Weights of a small audio embedding model.
Model: 2.73M parameters, log mel input, arch densenet, norm groupnorm, depths [10, 10, 10].
Training: 3700 steps, batches of 64, held-out accuracy 98%.
Data: trained on single English command words and digits, spoken by a formant synthesiser in many voices, 78125 training examples, 3.0 epochs.
Rows from block 6, named by matrix and row number. Rows with one number belong to one channel. Each number is 128 + 32 x the weight over the matrix's rms, rounded and kept within 0 to 255. All counts start at 0. Numbers have three digits each.
# conv1: bottleneck pointwise conv (model.blocks.6.conv1.weight, 128x288x1x1), inputs 144-287
# conv2: growth 3x3 conv (model.blocks.6.conv2.weight, 32x128x3x3, transposed), outputs 16-31, a 3x3 kernel for each
conv1.63:140161062100109095128105087127121146075157125140142122132133125083118112128081095178141118100128133126147096108082063075133139113104117078152116151137140131149086099120095137149134146091126153090106119137118130116085111165140142195172126145070087125114117155072100076128155133074108115133124141053115107112095110094089115158106088131156122132120122183140138167107113123098130115143156132172167107141079151161161068156131160147132140
conv1.64:161109167117163124136164118120158095133105155180111174091121138126120129185134163113189082121140100165161091168130148155111194168102091128012142135100122147094103132136182181132169161118157175177127132161120128147138147132145199043162163057093089123121146129105142107091101128096185125099176117106086130121134103133162157141174148158182118179148167120110076112138083126155100101182096072128091114116149144145114161172100150106131130
conv1.65:136134114156107186119140107206103148143100099091083101156153130145144134117154105132122134087189076181126080179116144088154128166128077122129104109120115206088166127084141159110161128053138161130146137144127135054109136152094089127086111125126181094078173174108140131145126095126170193090107096125088131111115180133132142118118110167088127096142170132141120131152046109139153079120163155118141092185158147140152070078154092144128139
conv1.66:141136161102112156150166103137158152162110152144135141129114148117132112129094113157095182102129150171160081173148085108178158106131102133140133114097097091120114126098155162135125072195168138124142071112067097108110171173113152102128145139138240093158176120129100107141185089169128183136148139144143156164116126127066131115125082108135147142138112134111158131136174073163114104152120109145081120150171126073117129145132111156130188
conv1.67:108160106172079172152096159128107111112093129160142159072162132081100076170146120129188174121156111196128100136106164072092128140127171118076121139115145124132116122128135155107111123149095137170181102151116141122136080119126144121117103091150071090133119178122179133091160142133112134125113141157103148106140115161123124105100102123109076109073177131063144151113104128096144117100161144110158091181142146146119131115124130098169132
conv1.68:097124077159063155119128139118120142104114167128125131136149197153145107068093119146135101162114100103136093104073066132090166157104126128111124125118108142105104133110129128140114103083112136127093118130119105119121118124121092086183128143098125114069083122071098130123109115151092121126151105173130158149141122117160145100141117168091115127114097136123072122119124155126101109130132091171115097157100148112182098117110162131140127
conv1.69:116168056167071125080135154191137140158137068076133135116126122110124091062133112097091140151171140119129136152130072073095158148102112123079134108129124144114167121103119093133141130078133130117114157147099090129163099131130147140143163185085218119132122159141094163141109116081078087123137130161148158134124120143137117060099120113140122179122161150130123143140105096106098087156110179153147104125118129080164076109136134144142138
conv1.70:109108142121122132126108147140096097142137137127182148115129154124125114086137106144100137120102099061158148121129158125163123142150128188080139127104145128107111156148124127122111154127106093124061069132134161096126131158139133164134139134123117114154098194117139128119102134134133138120078067133120112141124084069131088158115126104164165138131097077126141131134159146089112130113101150137133116150132139146129074106163135111103119
conv1.71:088134147097119128150184040177106178145123095078074083123173189094149114145145128104080105134118117077231146144177179111130134091145099079199132088159109120087151132103100084129091164131231119136153120101100092158155106154122094152174170086105100140130173117133147124098156155182102093081118145097088173174167177146149132092153130120175150152130138126107161115141158165151129136147086108079099156188142067122099148144132112140108133
conv1.72:137120148154100101131125123108103136071168082192087187164112085127104151112137092148140111119113089077165134148130103090131100124100097112125115134166093124133122128144092096131124118148113136137166137131155106103142112123134103171116081139158176099134146119116136181128157124145093144106123144111158165116087137111107131104113121101147083083147155150161159167144147114094116093148093088099158149146168112160180073129126174149128136
conv1.73:081117065089127120123138163137107132130110148137133154110105161076118157166125126162125167146129136155129185126210108148125194125131107143125159083138184089106096138099120101096145153080105129184166149143133111155185155132129104136127149095096096108136118135098166133119112124089101110131127152110150099102101106097123092163115127107112101141133158154095095123120141130101089140088136127120131139127156149142158087124115132164101154
conv1.74:103130116196200143101112132142169150207131097106114149157117124114113110093144127125099120119232121084154125075163160199146129099123099085127126170077147144112124095136114142176156124103133114108104129071141135175093104152079101168115132057137140125140108048155118137135102104212099146155141136078129178108049097160128124134140096142121126124118173136165130138140084155141149052091110149125076124153169097150140115122129080128073125
conv1.75:101155167202136175114137119149064165170138094085147097125113112212143095152098093138150174131138143106101106138096143093082096120194136166151152124098050165154159128155120096128145140142158087131100125143090081119066103183062091099130112078126193124121118094083105157121041093106170128095144121134096143155095134126069124119126141073112157145140117111135107129115177127143128076162093116102144145184126118129132074138135060091161084
conv1.76:121117033158097143079099077134112116173135180165129098142081162149114171103069134068182132157157141168098131134094113151133170098122146091182161058173228143061133112060071120106146112175083148093076100085122145135079159126110149143144137143128179124136167081114121163168119151143213163159102106173158092136146177108072139126068147152111174128133109079101130178120122120124130139128156050145085169142122129171047141150127116168124102
conv1.77:192165137124169126138137103100128152134142119116110132146129098134175126165117100085091109136145159098162107159153136168123138179126112127252156187124157055121161128027157113158103171127148152127194167089112145131120120172138192108140208109164072162156181092169111129152130105211117110119094109141103128131089142194150104099103121083149069129074082161104123087098147188136130127147111149109105151112138129095156114189112113113144139
conv1.78:126155132149114090150147180133142140144141070126161106126161110139123182148135141142096112111109108113079142097086163143135180166140122129166157153133170090074154123188109134153100108177101109139141142147186107139176139117164168101113025107181224127098139105110114135172159151087137110153091082179126140173165158099130159073135095133119085166162083105089142165137183161125103129152124108135140130125168179104140185139122141130136114
conv1.79:118161155125110106086128124129112137147169131125149160175063150095125090096142115125065121106140160158069104068101172103115116086159132135074089160109177189113128042112165113108113130116097124096120109139146132164175130140108109132117087103101164124096100157166119092138130140109107066133116123145144119113169081131085120127159089156086108127128117146127121146139131178120136093108128069147126121099120150088134133137111145112134092
conv1.80:132097180155105115156144171148069151156154111163114128174128126103095151120119110101158134098117178150087185127112119112136145074151103126156160133096112103131113109175076107140106094170169100100117101126125166101205129128147116146127044098130135154158161121148177144135146155123125077094119141130145121166179096126138116105154140130128123142135113094070157132115129135230110225113255102126131146113145132163100087128094170149090132
conv1.81:147148168082065136131091139168090178131134143116144140138155141128104159112121123164095192139063082143132164121129150103138111079127077130136141121124193098140119096073070149080120119154060133105136173125094170117145132158113090119133061139045141121120151117147179110094136181144109126112176141130129126182097074107126097121129116098141113114125167166100124190168125154155157086118186115065180129134143123142199212129161133154143117
conv1.82:098157144159128129130154135160083145132164087180139138107103169135105099138153115104128100162154104134140143128173157080140126120120113141074161083127157088151102146117131117140124057129177118098096136082124149070126105109085140097146125131140131142151126096129192106112147101135151086122158157111132124132150110098130108100133112121122155141085163107118146140109148163106114157133106149098157148051123159104138104161118120151086117
conv1.83:106122176071172112129115118137152158111104150135119093153147231122119122107113117130059099115113142110161072137115180123122117145145115172141150153119062145116090137130162070115089123093144125131149191145086120066160141138107134145116122156093126141142190146125160172159114081163111147129105163114143114142183131153111137072084128078111097144136085097128101146108146142161138126094142170097090119096155125113088148105135157184124124
conv1.84:102125150115202103119153154155159103136102153175169100116177119137137106112070114146142166142140124081168134159111155110120138086126140146150073145201148098074096156122082149178155160114157103130134074103132089116145132139119189136169170125076088175126112125126132148151115095099140142183101101119131090159105145136126099159114097176147100159122115109051091142092086159141136125103125204100098082125101080133095141110133127149129125
conv1.85:120156119163154089133101138138156181117114163129149133097154114076150112137181138135133153133109117102133138087105170205073138098117126111145124115115102123136139163120113177091167123099118128155148131143095140158201136147147109139118096121093092162107152120160155121142171109168117171168144148116210126114203085099115127111165128083090094148137141163110130102138172137138082157140131120110125141075106138129067126123095077106116105
conv1.86:121152062084039119093106097140095104098109076163130170174131123143097124171131114149126210135119107148117162097130127131084144122173137105105130113154158071152139127116142105103120102108162117129194124201089194150123127119081184097124179132117120138128156113137154134118132163137109089119117104129103143150158128145123089170090153141120158114126153175060133141093148127088121092152143119137190120133098154083150139133132090033145145
conv1.87:131131122141142131156130116110145125144189134198133132119100097154145058161147138158153117113207168134136085159176171128151076150187140152158136147157144143149078128114119093139133182099125155184132179158168173181145152115143117105175122144075117094081113104112102089130111148134123120073145133115146095178127107183079089151138120094135124116132088162117127085106120108136149120092158163135090108104094125152130132154061133136153155
conv1.88:093151080137112115160113092078109123113075161116041126158145083145157105113133158116097123122078114105199113167133150197100130150151116133203137164152080154099162145135157064091109159166128106144149076145080107148118150114154146164094134142113073127105152143111087143118139103180081085137064138119127127149161116150117137070074139072112082171145127168149129146144127095136188087180147094137095125123134120134137188120123123170124142
conv1.89:122078103130102178149175071139119111138149132125144176081147074150147121143129110086138137085129144128128148159138162055154100119119143120089115181080101109106129102139105163136169156218165095149125166119187076131169135142102115129096132099126158112150086121102116123108137107109144141144110140125086078115141141112131152074153109097121164113104130091152120172089083126109121137132086162184129068084139141129113127110081221111088116
conv1.90:109121164115157103119170135120176118103135183128156136122159116117133142140156151168179129139152122146211082168147125152134148117106150059115094154135176037131070127099146124132134134128088102129101059086106127115114161093075056127153109165102079100124130115142115164132097117157085146137082092133153115159120090167113128101109165114173106133137148113091183136140108126187139143211162117134099108143097134139131081115163113101080103
conv1.91:127136139108143104168114095171083185166093183108091158116131152123100137082116142127142131146132138151131089145174148167139085155147137132137160127126133103136120112081156094091139112127118166129206110058114174175092130115124120126120080131131094147110145171138151109121133138103114128139133096148112132154145099162119148141109152130169153156131122138111129176129090160088122150097123174159151082131152138141139169144110093205192110
conv1.92:087126103166086129167157133191136162149118154151139164147099136163148131116118137114143174085049120147144091121181123126159154145137142185146164140124197133074106097119091144091136080139108167149156136169126184106127118106096171107157075113079056126144125139092201172112153167135149139126132098165108131190111089180171184159138167144130082101121119071123173148101062157131136153137125045067164135209191117162139152123122162132145110
conv1.93:144147122117127161137081130125142154155121067106130104124179162138115125148119119128163130128100128101114153103110129125076102142148146160145171147149109116146108123158133115211126158098113075108097095119164143148120168088124161116097118154143102128137166188144105138142109157126134117115112122146135089118141157148139148118132126117138136070083127143109075147134047132134106153181160120072168135087131109109137138136126019108138125
conv1.94:139150152154092085152093102106134107106158118128136128100124128084099156107134100094131098129144098145180148175081130106124149129123131154096093156138134125165157129110154124124132171140162169093097120113141160153187147151151127160108103079102113126127088135099089085142133087091144124113086089097165111130155116123142149162103158150124131127172168092125171120144097112123099126078151098139123120096105119131101113132097101113180104
conv1.95:095147075196110148158125144149122131156113124176125132142116117075129081125146135146153168136123130150133161122088115144164089116102158095144128142142155125121102134075098171108157118127120161093083088158091184069098146187147082098117129108194131122183106067133207120132171145158125179126135231055104130126169128175158161124126129100102118113101126133210082152137172129109135071152136116149112089100172106122122122058136140128145136
conv1.96:123196072128106123123092144181133145164146139084150105203129144103110189100072118139153129149138176156158134137149115106162143106109144138124115160100153123104122104090146093141120072130097085082110139138141153127136157187073133193122065163148079127132123093113107097171121129097140087126118159098103143122123179109149110125173124150126148134180110116152106133112119108103143152118157152152180125141112094123125183145163139164160160
conv1.97:107120201107157124154138123131072124117134128138154140111115169157097137144143117117108112116165150137118143103156120120100126137187170123106139091120089146178191175110152131184116130133166133105144144151137093128149105141142149120113136123108156125116112114148160120129087126167120110122121117149103109160133151128128166117148123077081099140125163139104142150114104126118138095150175145148114110104132143111122146140132110174121161
conv1.98:207157113141108141106146169065126095121106157084090173192078077166118113115148154126179122137153156190139120123166191086146128139110120137145141113100141116093058104194115169110121113111162163165139136142133179132103206138099096119125121124144091124119075155114087088150129143085124149116126115159128089156144130125119168096135148098107077154106113162169134132112107140139116096097100112098148118069118134124135114097154185161123123
conv1.99:117080109101175157144133131127079087114137130176127095100161127142148137127127114154150157120120167123116100148139162141112154183136121152085162164133085137099175148137125127124121113127127095104177139175089173123127163126101100173125137113112084098164125106100185118086100181137142142132124118108135120115096134129135140095172160133097123112138158156117075178110134148123178100124126146097146118182177098090118053116122141104162125
conv1.100:108124199118195135080146137107120119109141150084168118155138167066141120199150107146082141108101140071176111192154117066089130060099104152093144140076106129083138111119147058112106148146213120120160152087141121138113121128110119140120138078077076120158199134156151176101121154199126126142145150133155159178141103131120131088119111101119141154114147068149172054090149107108159172120122132130160133157158123182150117156174131105170165
conv1.101:111174089143159148097141122160114079112107132121106167173108146105119074115104143127137180145090105082131093106131153115136128146096111118123127150185107204120161127141129128110107114125122094168182147071075205147152144103163154160131113158140110120131076085126147061160117173138112147116113157151156170163123120148165083088133156132140128132157178177133123176117119082113100062127135115141108117132096096133167173080104103109154145
conv1.102:125113162101159142171136173081128046155139132155147151207125130160155145095138085092090148125151055122135111125118099074112152160122123091220153112158148104073092166151131119151128183132085093128112088134131155147124115167199148114076130149141190110164150111099169151156157151123161103159137143145124120102163118115103135151127152092092097116141105129114112142153132176120104103059125116114131111163162085106118122114206134150131098
conv1.103:133157068165084119147072150172145122106135078130117149126082106103118113071085161157107169125120100161141131179141178156150133146151089089139170112086075118120127166146136125129107116131142113114111098131111126149120108148121110116120180193096145134112175186149137160151130128108092130160132116145090139136186111126097151109130175126130117130124071158119133080120098105136114105081084110113112122089142155118168142148098118155128094
conv1.104:107169144137100133128094092101083114157154183146063143098120135123153102124153134119188112112189099103153134063150132131114229156156153089195157101119209184117128167158158150170133155104111150173070123122209219116105136060079064132151083189138186134104085100152116092113183086091108128138088101164129138148141127127142106105158109107181139143088124132132124072152103123164138143079160102138100094123158137118090138143123153077135088
conv1.105:137108180109175151115105154163113081161155098130096131130126138173154140112087111121157145091106137125121138074103107128144157173184134085159191120145106173141132145187175108209129129140069095081102134199129094118146139083128136092124126164096129115146165053157145172145146143136143163098145098114096126164101103126154122109135128127177111070151167120111159129121099134135147178095094115106101117078156128109169126139181128245130135
conv1.106:200158125161146107082126078172111119106110172127094155095131104154122068073078120133176096147096165126131110086140123123113131119109148182169124140142169159149122147141094131161128176134126129131139141160137122110132104165105096116086194170151106137165128149171097156148072096162113163116122179185121107175189155179137158108118123122165126152092091141106165122121162113116120124151119109107130143142127071141120131162142121156097149
conv1.107:134090156124068133181164114107165123103104132120120138183162098123120090132096088095143167142130097158144106133168128116125158171096164100155136129143060123130076164179117141148149105140071106130134127125157109143193127117160142109163142133085190190153102114107148130146133163153084100164122110114129107140128133179110111130146124163140169145164136118160131102133168143159086163145158092133149127125113094157120127100104099145130107
conv1.108:067192134160138137139118132127126169157154100125108150118181111115153130137166110116133131109106128063106189079116078113065175157149084118125133135151062088148137126151143132064097067129069103144128112149145132135154068168152165177154086133093083132074120150098183126098116140150164124121117162124131125137091080124158157125191120103135139117131124117102152126136161091150088135122191122108163123145159130127135151097127193161120114
conv1.109:121145085095170115127164154150120134096120051123091089148116036147139130157174164085088131163108089081167152058113122097115128120136152069139139137121162153122103148135163081112125101120171125098126087182162158142092108149176111132088093160193115114151155115157155156124111163165156086104106150120183154109068127127113119127196181132149120099086151154134131127161156101141112110138137142169120186159157124110132194129118131143084128
conv2.63:141137151093128160148132107151144126160162125091086116119100079086123166152133120117105085081092107128125125095105124144155138123110091098112113125139119090105122130101118109122126128107076131083069093136147163163190108103116214179102061071148134154171120113103076070089148118114108113111106105098091098103088083072145208206145131121122137140144126129146168191101102097139127118085096108093091095065073077050047062156191186101101099
conv2.64:139132142152180178102083082095075078198173160085073057051078080110112109120132138125102111116101100100108124099089085144159165227229246146133133154141145128107078115127105072066057181167154147138154131143131122119172100095097120096067090117167138158172062040061129110085117122121093117139085084085122126143133129113158181162211200172138135100127119093129108112132134143066094097126130126169183186184189192119113118099091077138144166
conv2.65:154149152118116125084101136123141137114114134086090092099096099117123133154169160146126126128124104097113140105089086156165147169160158151149116126120118113107103117146135104093103113112111107111107138128143207195177112112121134132094101117121089112118144117093151161145125135143114095087135137136097115119168147135110097105184175161108101092142129107100105097150153158082094110100109101178158150141147150066073076122105092128141166
conv2.66:067067090157143143110114093080102098131118082117124133080077097080091110135130144129111084113123126116099118131138156115154169165165180107102094160148112119127144105123120112124140104103104072092070185156119076100128124077041136123118112094058162154150151136119119120136121143162129161178065059045123133124099108109031072095187159102081076083116107110117109121128106116131135123150166169086094090113107099083084103112156159066119118
conv2.67:125112110130131129165168158120111093109131139161146147140135122124117112174180181120133134111117111114120125085079088094097092174161148161140128104117122125124126092078062106104082152136129157152161084096110171162135089097107160146111087070081101111110155158139158136129095097094145140125144137130103118120129135124136121117178177153104102108107104110119115117121108097086076046134121129165167171151164166130139142135142124128132141
conv2.68:138129120096109122158143138126117108149155133141129126147144129135120096140144124131141136117118123132120116088096101116127146151132139139122132109132143150144136123129128113120097147131119152141115121119103142127119120128143114128111104096113132128133111122130150149108123131138123127144148139117151155133109127119122140139137150150102107119110122113099102106119109109137150146135127122135154142109118122135152142096104112129136159
conv2.69:201190185142137116080075117129112077145110092113114116194158124119102081117103094118099083113120128109133143066090106136134118102113116152183162144128112112085068137186213077101135098116143124112091106102120206220216099108150142107070127102128114149167173126112172173111104108138121093066140183206077121144094090078080085080116117148122109054229180108136110085071094107124136148104114105211170140123093085068081079066076071212218168
conv2.70:111124115139126140142144141123132147133129125120115124142125127168169159152146141161149149138129136117115117103097119107113116127119129139145146108110116129127130144134123088098099123120129158171172129128109125110111124131141122109093127139136126142159129132133132132129124120111135134130158158160116121129152148132139133119156150157153139141124127121153144136130133113115111099153165158144136142107098100163135135123129125132121112
conv2.71:020041072116127130122136108113105104118112093105125118065051062112110114150100081143139093199182159093090070115119132099144194102090069145112052177132111168192212139139119100117144111117138076041026174143151112133150137131069102108145101100070116135129204214174058074105169183189080077091149150131183184169077090128035041067208176128093112123108078038035014000133136112214216210140112092130134115179148110084052052123113148051057075
conv2.72:139156138161124122068078109187145117151145142104064067176179185140134116066066073121122102100124113113124119086087099170179182125152149114111143106135129173145122079094116142142161108101088109119109145100081104091115172127059075073098169110068195141119174178168076081103084098124141173210090112133090096100144147159113123125087084100198194137165188188150142139094118143108111115085082089121100087138141126091087076135144134091115137
conv2.73:123113121098102085153147167119103103173173166139112111123135119128128127147126101119121122101097096098103103091100102105105119132139134110115130124135145142135137131137116129120097148126120160134150115133130144155154116112134132106081081103135108123142094095079138135115113123123131123128112107104110115132080082100141153143160151125095103118124118111114115124116108114106105105112113127119118113167165161138120116104095116146146161
conv2.74:149140115135128125135153164134136134121121120152144137116120132107124121118100107151147144156161148125137131105103119155149150127134130144150153147134118125111122130143147122135152111102107124122117130112111196197186141126125112120115144128125129123116146140123123119117108118119137125125105113125108111120112110103128117105118116126131122104141114094117118121102087104172177179133124129155140144129109107112117132119129125148171160
conv2.75:137127110108102104073084107174164147096080088076084089138133152143139109113103114102098105102089088068056042109115135147150147088105108120134125152128093187158135099135149128146139080097084124144124123116115189195212193138081072071103206166101121118112167155140105122119081113120080105091135169186079098121120144142082079079160158159171152106162155094126134127095126122105110132082090080148147133080080080115095118113114108118153210
conv2.76:166161176121130142146135126098076071158132107131138118141145147121123119129122131134128123152130122126136134074081083132129146155178189109137127119133140125121112159153159148130112154162172102073047123114132150154153116092099140140115137138123109125121124126132191173148164149153146141145102109120144154151106104109100095129138149146088098108132131107134125113080087092158184204076093095169159152133142124102104106090090098148155143
conv2.77:094080095145135142076064069174173174072069060193170141124127120141140134116103092155127107175185176072089102116143170154161194177176168134134130133128101129142134146141133208198186099121130100106107164136122078088110140113108115115124139112110143140116111123137123112107166172189159154155129146136143133130115122146076080091176167130138130123118126116102093091066058083249255255119107094096107108115113094127139139101114127127104094
conv2.78:214201191139130133104084104081074043113088090179147129206214191185123096117098079103095076103117111160174180085108141092097098135154157183227255112116105095079053055040058072078083156134114164165157086122151133131114134114100173141076163138120161125133168138131081090098093110131134148158079133185147146148089105102137142133088082115184159079187174125163179194094101100113115130121140121130134113136144106082111099122085035144147151
conv2.79:119105096103118131116132123160140121135134131194181171141145136112114115112131128147133102153145120112106098089092093125144150173182189131138137153148144130128133158146150083090072130113119178167165158140114108099099105106128150116092124127112073092108105104103169158130120121136105124116150160145108122139137132117125109096192198177079093078107123126121119111118122133165204206148146146122140132110119098163148147138155159183174158
conv2.80:243223174161127110095069077112081072106100099095097103195178143194160129163148133113109095165145117134137141102123128101112128099109123185227224085106130078078098147151183104126147139158158140136130046056091121115093089087079179194153179175145123114112176129090187187149139167174164169165100146171159149149107089088117134141130137165159115075148124074134106092120110111113134149167165160169159147156135126080087089107116115122142156
conv2.81:175141130109105138190172128109092084116104113192196178199193168194161133141142141109115129162152144126140153107098115056080095120140133129140151103131132094107103141123104099112109163144154137146149069118155135112060085097126185206171093062063117120106120132118103118122093101110122139142118130141138151169128133146154161172133122130089109125111107117084090098092107111140138121137156145127143135092087083156165156138128094172176167
conv2.82:163161164154157155107094118125104110145149148129134140135127123092103116090103112153125097131128126134131137129136142122112117109123142138155155162147130100077070120143167113126130138158170136129146114106133160158154117120120134117107157153149157161153154127100200162124139147145152129099158177184143137132112105112084083067156150162153121109203148086160141112079095095125136149174182169163158139165152153099089095086117126122125142
conv2.83:110108126173156121182134111114116125117105074148121108152147132141120125188136137180151109102105107127130110136176215103119154067071083138105091112134131146165183136104101147151138125101057140137188117120126122109146108139182204110015072135201117133109097098097089098103133151156131140149104107095190209200139167175077084060137144117121100101139141096102121151153147133071067067027018009113118096118111109123143136170139117101107119
conv2.84:058085069200142139067089096091096079152116076222204180134100127149144103115134131203178168113128140137109110115104114090111130084131194110113109100138141112098065070102109059077044113134118158175182125141156023030062255174055008094204220151064143159174015025044057039045086078060092128152126129117049044019045088115192142094183144103164147114099089114121101105148151144051066088191166129075077074092069040227188210054034045085100119
conv2.85:127145159163160158120120152132142112093094066115113145154142135147118127160124105131093087094093097147124080127147151090084105087093124153160157141127119106099104146141161147156130140117082123116118077095105130135186123133136156131104154155158137150145104093130158160131097115126121125121101120119192173161137130127137130118139125119161135119166153105196214209127117100127135161118123133137146152118118134110099102143137149128112116
conv2.86:136122113109105143199169130154137145130128120162127123140121092154157167132140159118142129126110123144124132133131137112132146110104097102114104118124110089103125126095080136136144129145147134110097050087132159139121112094097194196132105078069100108130162150130122117125110100097130130124137133123101101101135134144150162163172169150131116114150152160134140149104106104134132124099120124121126145101110104085103119125161144146143122
conv2.87:109113103159171162110117120131110106161182184121118107099101113141142147156144162142137146125117095110121144134120098139140134187181193133121117135138134103128121048037049125130121171177186147142140130121116121139129118130131149139130095100114150156153074082075134141141088076072138147162114102093090094104160160152153137135124126121127130136138129138154167172112108094089084087117124125164163167192221244130128143151142133110104105
conv2.88:065099099165114097091116119157155120135116092190172158067052100137135117136123131098091089062085080116110067120130141067061075059095124112103096101144173153162145106129127128125095141161155036039035118117150038068086255193051003106249221117000140154157083125147079048062073059035154159165105098102119117084091163176123075046170167134173163159112106102191174156127124108025036070098101099075092098150143149187164205098110117137109090
conv2.89:133133134127131144146136148107105093136148136148145145128128127131136144136138140142148136145141126154160174101099098118122126152150148144135126105118115122125116042054047120113110148138122168173175144140135133126125123121121162163160156156148132124128111106108116116132108116108133135144156144126122119124135141127174167168136135131105098117123113135125134131115119119097097092161149138161142125161152145120107104107119125129126134
conv2.90:153154128135111122054061083118087051114120136121135129170170191164131099140110117085083092050086067120103118111117109099095109100108107064076098122121110130148134080110141174129129127165161084103098135157175033064099223163088067103182244147033159129103111111111085098132106113097119146162116144149070068059134181197092100112107085043190181135101096080073079066097122148032035045124114118063053059140113090125159166099122117118102099
conv2.91:142129119182144089167138098096107110163176153173158126195190154146136118185151126189173160169175182142155167102107128102109110093118128092110119100113142151182162080088085140163158147136137076102141134147118077074089131153151130100105147161171188160135121134121117102107121121133117147165115122119166138119144143138174143133120109098115113119105114146128126115152132119133120100200183174117110087137122096158162148112109115059076076
conv2.92:170164161115113114116116133128122109156161154075074076106116124124119106210214197143138130096097100084091100109106118092106099142137153133164150146135133100094093127118119133122111171197195123112109106105133169177159145122110134149138176134100139132141146125095139145151133127115093104104093114125117107109156163165142135137151153155142129108156132094128127100107111097076079079092105113165163164186172177115123128109138126134145159
conv2.93:138118123136138156131115117110110117138121120128131125133138138151150151144135146120111104129117117106096106118126139133140148125135138145141131122136109121109109124140144102110117125135125119127132129148161132132137104109137172173141115109113136160159131124118139132122117128143120119114169174167120141145122137130121129118128139146138125122120124130142137121114110106132138149110117118143150160120113101125140139106106109171167145
conv2.94:085114135183131118102128153173143110121135114113082095096095138189181163149124130093100109069068090131135118115134138098100109089102114096088090116140156112102099122136125117099092132124098107096081123147172077104126255219113034105206244159050132136129083105132116116126119114099106118108101129126116106086062102107151132117101109102138126137127121105104087083102100122067099144095116114070084095099094085201182171089094098168139108
conv2.95:137149150147157168137126123140133131126128125117097110136129136142146137153161170166149123157141122122137144092101110121108113115122139126144157144151167113106092162173171158154141134129124126118105087093097141137144106104117171160124115134134148180173159134131153154137147140121137136117126132133126141154143145144120117129133143141123138131161180162165157133091103106164171177125121122153150130156160150111108113101122139145140136
conv2.96:184202189128122122080098144184148112093083094129146139144143176067080090124152161110110110138124119108126132080112127146148157122114124152170159200171153113103082115131146133126120111137159134146144120099140181186163154133100126146154198140098158133126144149125127144125086107132155153131100140171082088101146145178085095089109124154203183123198182162117131118131155172106089105098108112150124112164164154085109142104150156149184196
conv2.97:166158155154144149118122138157162158121132125122107090122120127115115140114115115167142136164161147097111109117132123121133148127135147172164172155140132147141127167148162123119115103112100126139154135123128122107108128115100137144121124138140164146139144135109094110132159158166117146152131141159144148162156148150075108142135136136158151115166169168121111097144143137108108117130116112142136112158148131104116108137142148111122132
conv2.98:122121128145146148134129135123124104186196200074076089121137115099106102142150148118120120121110096087114134079064065122124112165163166147125125121133129108117122053043049120117106156157151127125130132130133153140118134139134121118110102095097116139137114115132172156171105117092142132127135113099113124124143121123127118145149159150117114119122117130106107099137126117067075067159161165185173183184178192105113111113111104128128132
conv2.99:123110134107113134152127129124104110140129107129115091108096108147128121125096087089083080113118139135139135137136148117133138117116119141141126120127119100103108171165151109114124136107076163162193084112113150141145110119147174130088084094160160162156112108095095099086146133126094102108161155145108097112092114112180210193161149119138134113175148105128133160128126119096108108119123119148144147122128118121116122144142131125121119
conv2.100:108114134173137112116083068079092109152121105130116088184159147149128137175135127126107069107111112079073083140176218109128162077084108130090075148151139145178194107083074146149135101077065110109184157149111110122178113160174167074028088156189177164105113114115101083068117140158150162182102122112155122125114105092117163178176134084167139126141094073097118128141137127085076064128106097117123119119103097113119120151132163072064078
conv2.101:120114117108098103177189170111093077139147132166157139086097112112123136153147169139127138148126106150141145080116139102102092113121146149135129161162141155140144158147113114122124151159153182178176113112135146127113136150154082119144147115077133140148078111139124093071121127137148149154116105101132133120178176175151140130165182176101124122115116115138141136140149171118116098134133122138134141140123114174173207132123112196167193
conv2.102:132125148121144140200151115097095076109127105113083080120097067187146131120099081095079064092106132108103095064094144098103117101110110175167146118133122136149145161117120109115099169142092178156164103123124163133154119143158187116014064099206135136137125133133082094109160172169113118110164170188174176160061075089113106088158166140115101088175177121103119145101095101168163155127114118091091100085087077145149104185132128101078082
conv2.103:169150143126133126091083105109096071077087076120116108172140130126112103125124130102092074089083099096115120103116145129128128100099111176178155121122103119112113126131142091120131153160160165168165110128162191190173102110127161135085135115133115130146155132103170167151106130158127134117136158160120129117095094100102113099144137120180138104216180111119118120120132165096090102119134139154148141128123102099104101094086082154160164
conv2.104:160130118133134150113128140133112085157162149126141143091113125136133127081078098089089074110097112127103105099075073102129164179213207130133144151134124098077083147148153180160109141138140106102087160155157137141133104098123133134123136112089112118126104113107183179165170190188086114128081103109152165160142138134061069075154134133117110092156122089102104071107090100159196211107105076137154139163144124146126109097099109187190188
conv2.105:162146168155180149163083067114108113171154114094084081141127100167128132149093072161128074122150173126138114097144189102124153096076101174187160148156177129140156190163179090098106146117083155120155071100097132136170118152193199106000061125226197202186125101095112120113146132149094096088122160184172153145106134140120124129111118136131122090245197117102099105092100082143142154045054049129155136120115114145147103179127124100090086
conv2.106:105106109138094088187173137143154144132130108147146137134157159093121145135116134205171136136134136122125145207214212141168169105107100125111084163179163125147156162141140168158166129148150092097085129110106054074081139123117126126142160154110159156158191181159118105098146155175115124131132146147164145147125111110100097118120141161155165178124117126136092052153132128210205182134108109184178155124121107116146154110136147081098100
conv2.107:136137144128122128131124111108118112100101098119103085182169157139115102122105109113111107125121125112119118118121125118118114113127154128120124117128141139160166136128120098090107149143141145147144127123123109106090142140137115114097140138131127107098137133135110112144114106124144143152140128144122129127124127135119128139111118109146133131097117132112104104108108113161150150173171176152128130157140130109116129115104115123114111
conv2.108:252255255154159138110050072193150088109077038103071091184141121181121121135111108097061003137157155110124092053097150067091123042039061239255255148174163080052047163167198082114140181175153163109098035052073205219229111107108176119022097104182112116111153121089161150110112131164124123113131186214121122123054053056132150131141127141180160098255207074123118119079114128099094124090114129114120117098112083036051040133120129084106141
conv2.109:192223237163155160104084097159134107137137123117121133213197186115089090077093100147128124166166151129169167076103130144132145100105097155182225097096111121108106161157158109101131133143155117122137077071068158146138122108090122133122145139117114096086185169152116120110107114104112119116129160175127134153144122133138138142100134146162177130171168151138143133127134148128124144120150159152158138131146133106134116105107102119138139